python train.py --train_examples=39062 --hop_length=160 --targets=["speed"] --arch="tdnn" --depths=[14] --widths=[256] --optimizer="soap" --eps=1e-08 --max_precond_dim=512 --merge_dims=false --max_steps=22800 --final_lr_fraction=0.05
Rows from block 11 of a small sound classifier, named by matrix and row number. Each number is 500 + 40 x the weight over its row's rms, rounded and kept within 0 to 999. All counts start at 0. Numbers have three digits each.
After each channel's rows are labels from the 100 clips, of 14848, where the channel reaches its highest value: "responds to" is what is common among them. Only what is clearly more common there than usual is listed. The data: simulated sounds of rotating machines with and without faults.
# conv: pointwise conv (model.blocks.11.conv.weight, 256x256x1), inputs 128-255

conv.64:460526447584604505573485483512524430589536559537555522528498604457568498561421479479505445526547539501435552492541442529492549516517507481463480499490460551553538488522520467500467557478506482378516538452465536551541547535466468472489527474570528475464546545432477514552512494481481539520455486507480414546510423507456587445483492435478522514514460501562488552504487479543464503591498
responds to: conveyor; fan

conv.120:451434497612472498467480500499481531494506519485489452430503503516537514513532527512525487530520484401589484492445515525534528512565493454515555540508531509471632539573494496529474499512503452523503519432598529485448496504514490585495518438444566533549533529504502477511501513483504440486505492480535505494461460498508534487522514493589383517506471514563543403510443412511530480426445
responds to: electric motor; speed: medium

conv.156:484476461536518563547474519570461497512424383512573442481575505494465537473478552420492492494523420481497439487460514490522536511477505464444585481543537448504454441524480442551566491536504489490514547499500541518477420488504463522499535428520507488565489489500507556519488481424515582535501496472462553468520517488527425517481522492488562544422470505527533396469457507491511539505558
responds to: piston engine; fan

conv.232:496527509548454451473507557495529496567535485508464491467463540466487394544473562523552563532405527478487548561459503529474521541503510516552466531514550535570477497511495558494485497481407446515535439605488458513443558485480432564501489500460571550467417558455469501481479534471458491504527513527484526512469496516567452545496430458498489497579548404544533465526497502457473453515532
responds to: speed: fast; fan

conv.33:517469500521565466503456504487452479494462485566525477493528486515560510509496478518501481525493522539505474531420503418500523390468506521479525567469481498569425464538452539518452455479554474452503504478484518535592491451532488550459553538464501472427565478534510484456489548469497495477439514483491487458464437548459536515458470411424510519443516456503386510442512460503526457530452
responds to: fan

conv.95:576511510577467475441541457445514483478483575528478619522538566525496454488489480538450533514452542483514509492484497523524549499559507479483429593506543513443521538430445498492472514499460492473487500528528500493531486516516485384499375486499455528473471534473487494519441509569481540471463526546539523531514448495469498453411428483454496482494538473448497572532508565541512462523465
responds to: piston engine; speed: medium

conv.248:525563524488563478567505493510518507457489581553532549498488554505500533512508504482537440616559490520480418479480522521480582528472523530555493467461491462530486505531518534506495475445466573468477505472477499493464526584514540512516491469582472531539514457483488562439420557473510481474418524497535427522558536483467450514522504523485494541546454547508464528522523514518494461583564
responds to: electric motor; thin (high-pass)

conv.85:464517463474532457507482424437476469470534437459442467442461522511486515521442573519517476549456540517458577498535495497584488471483458602487494508569470513464487443496502494478488424528614539499529478601485448515518490472524461472438453543530497427524573572514579492443534507499526520502545503437451531488446485528501522487459532409508474515477461500468528403499446531543494537439527
responds to: speed: fast; fan

conv.27:508478448595525479494551500491470456522418507483508478531372501558540511542571521551507461460521483524507474547446402505482463417510477485463518582482474454525489454486488475469528469527545520549508545561508488451484495495518498465514505511523488502506480451582518511428530510494464580478498465510523511454447486512522540478433485519517531493508570481492524609537500464509530425547537
responds to: speed: medium; conveyor; fan

conv.228:501406529548541395445530531533507483507482483509474517554477499465524540455469475450527527571360394482574531529498535452491528486523544535494528450445450419483551483538477465470484468457502483442493533453488573479500525493521467463563528466444501547491458469434468500476519577518437565483462530507546499451508485484530519504469471477477444469524483421488482444569512504445458540511501
responds to: conveyor; fan

conv.70:541417513471481575485528499450488504522518484463534449432560495502483499515507539487495445507481479403502531505582531474485505538516552508516498489490526454519493552510519513467438471486530451472537414461508506513495462573512515505446543474426467510492562561506520534479447476465537468489457449488467468539511553523444495469539508468472525450515495472505464481528378576331492541517530
responds to: text has "speed"; speed: medium; fan

conv.234:492433523508560532535494563564485436620449509484530494475483572545498501535458398484546560466471515493384570554460520506523530426496570545483505512496515512526547512441526518430426525525470495564521503600476484488556482526543493475440416485475519485515550549507535528514508528427491541481500492539499536573491515484549503527546497422466538457568438577507494528480504498490473502494477
responds to: gearbox

conv.146:551631520487551583579503525549469457504449535468541573505511463516480480553521496511568548522544475506536482440501453480537459506487567493393443509502504541496506468491480473454491512522473497427483563451414545471459540435502496420531420568508500458440444511486487541529513489528506499520481486475441518425472497455477520478434506468453488541449574480508528528475544542545494511481508
responds to: speed: medium; piston engine

conv.178:550533538492561431462552530553529478511466530491497463563514451518520493522525507459475523495435540517431483473456460506518508483441504561511469487516539569529497468527486427470484473515384472522526483479421501499536549552536419452526491524553457505478522500530492457537502548522483476607595513446468529418473518473485523542477471447469482530490420572468480490477560439543544504475557
responds to: speed: medium; fan; gearbox

conv.189:473528529533558516540509487511489452476479574504547539525565513538517499551507584466490528486514483468465491507437469539485568476495501548443495545495506446446470488497470473509519497483487477514499522531483514463550466486492502434497503517547494495492504550466528505547511484511479493416524439572436528486531459493528533522498543494420552485522549450494483537522449564564501478479501
responds to: speed: medium; piston engine

conv.173:515477442464561510586497531461502505515475493413525439499540556504518437530479476495550544410499492573423557488512556541544487501486562461506501472502456504502443473513483515582545572592499550534550516481500487487522558464446527516506476491447500429593531527524540469488577519497521487533573552424491512578472456525473527430509532465471520631523507537518423460529497506541485464513516
responds to: speed: fast; fan

conv.158:502436436457540505544541519521494465541483511508511530480481495431455510518457487566567492549495548494434479524476499485515594530574440570507572539550538515538434500500504585557511459479478462434537493459538554473511516486505564441491503526514480570424492474499476531447545563512487402501530505495457477491498484592552482561439500483534512547557449487495574452521482506474516487487444
responds to: speed: slow; fan; conveyor

conv.32:513512465515523487535544532479515445492501527471447436538467577495531499452498569446498472518547484511514521492416484544494527518497429521472463569506472512549525435385506447496537531498451492455468460556496529499497547515481501494564476521486546436506487499504519456510476519507526557546500505513422527564535472497555530465448520519585573483509521430485529455503416462486479485510451
responds to: fan

conv.193:495549567514473534518540535507490440461448455471488502397597526467441463509442548475547521530538468474518560536496484442529534491519511525490413468566559444483478473565481545517522515480536464506564525568477471494537501494546511506513490540485528450441441541543476483464497542580481479487516534542441556430454477487500459480529437488452545555513527471504468466540479463497573445560524
responds to: speed: fast; fan

conv.134:500502473493473429541524482527550457549423558490500482548508469533535496527441519471561511487484523536493464518552511568503483567496503526492481470456505511471518502467462464539532536476519525485546475465519492446536449520523484458460445495485501477553483474483519445556512459494549507480504507492462446474476516465497445442502479522513566458518539495498615490502459568460450530543524
responds to: fan

conv.94:414481485522494536506451510509432417500518500425552488483510469466461475487544484508505471524499499502458524446478542501489478446464435478512518515533477456504558536562524505471452515447491412493466511453535494513429592528538555482343466491491481496521570522536497487502503460437500451516544479514482467555455458373463384448497488475599433564534449499583509505473441508513474451482510
responds to: fan

conv.150:536481396514544507548552522519462485574552465482448446486490541519526520517501496479442483561457565447439497461512463485557535509537463504523501386434453564508478545533508502516596519490566505480496524505568529537502546507521472509491568483537462484553441537442500487489500567492516584459491483500483513416525557457530504435505514540503568471494555478465534444434471513542512477502460
responds to: speed: fast; gearbox; fan

conv.177:428598521552482518492522540536518500488512463473478401416471625521481453502501449485477457465487458505451507528456458520516516491428582526481588504449546472455420541482443595497493498468511472488465512499481504570455476505520495501502479494519471526469499479495511540481551515579515489444514519567492458538416512523486532543553521475490500540472440450491429541529396434537525518505533
responds to: state: faulty; speed: slow; grinding; fan

conv.137:483496561528477456541452483500465469503484478562553497516501440483478512579528487434538558494456500549549530480525557490563519492507530536515525474557458469440525468570402445520557513558530490469531479462448537480517488594476600511482517597516495385506498532485443538532442477488477502376446481609446460441525496528495527486529555482501492477460527457482489478394445511478511433504457
responds to: fan

conv.198:540426472560554523476398516518518484512504505526519522535499475485484529494582495520460461483518520531510508504518447557504473601579487499536397535531516472519543375461479476486526489488487483482499528473445515548496463492445535480381488499510485429534499500525481474560487521414466513481545476587477562469537509485541513494486536472589554568474476468535504559493606497508434451477551
responds to: speed: slow; fan

conv.12:565528532540538541484538506546458393478485513440497504468473498443525474483489534553535478482489518523493525570495572406535531536524574563491439517479486523527511426458429454532490512448494557545521506491417518501536443540549504457486479469419527550414480490533477510514524467553544477453508525510564524458559524476462551464486538464401497542499551510485457536518479530531487485561458
responds to: text has "speed"; speed: medium; fan

conv.0:481504450489519473537486541553465453619493487550519512527487494498463513616530493513577458506494493516518474493491517497540502562562509496446431488549559446457494482505510507524542528515505419447503603429478509460520501558507456483547416529433413562453406438481495498455515560567465518562532511510505489453557556530510484506526491454560515552536493420474516516519464412431486489462484
responds to: speed: slow; fan; grinding

conv.151:470529538555488515514493502499517484514504518483481537463513510573452433462555485503459484564594462469535478511493489549555507540555486507507501543478403526494480506577593473538527489445497525495515519486477450476484520538510458486597519526467466503559457461536424531536543485517504517518485528508533462461541545462503496456486484467529496489503521448499465598470496449480466486483510
responds to: conveyor; fan

conv.19:481512559561525463533432526520509523524405538506451589463440483541478475495431498502463497437516462533449524489460533469432488495462518495513488482512486509500507542557483524500565530420495548539562445533528529562443466493471505454416507526526511485474416505557465485499522440429533583514444483484522526533489495470481495408502496436528483513502540517473517556527544535536558540533560
responds to: text has "speed"; speed: medium; fan; machine: piston engine

conv.153:534449526521473509510513448481510589600453547456541540486484483531499486497476564521511490507454446506517516437512567516506452439531542520473549489565492506490436498515479575541543430565437550520535483515520550451470470520509515420488484577459493425537426477470556486483489470450491543550536538505555579524445494462495515514405473535539476472523494558474447553472488473460468507507491
responds to: speed: fast; fan

conv.58:435497424497410537427455502480487506545371491523516517448529508513507537440485539503463478454538494573537505467483458460527481487467501549532478496486457514541544532493514513470412506393453548495507535497576468540544588521540513523513529468544483486483496510496506508467436550495451486509527466491464497475524539497438468567466545571467548532455568537478558516536476488546451527443564
responds to: fan

conv.60:531474533505454591476531531499460526570534553311493500489523493522461478525532395503473500457531543457457485487454451551576520476476476499526508491484469497497499566559490484430572446526530513493586513458460516508515540516528462491476478496525514456531497482460479496530510472488472536482547499512473462526509419546499528537460544515460487546495518494520496501401550520501545469541447
responds to: electric motor; fan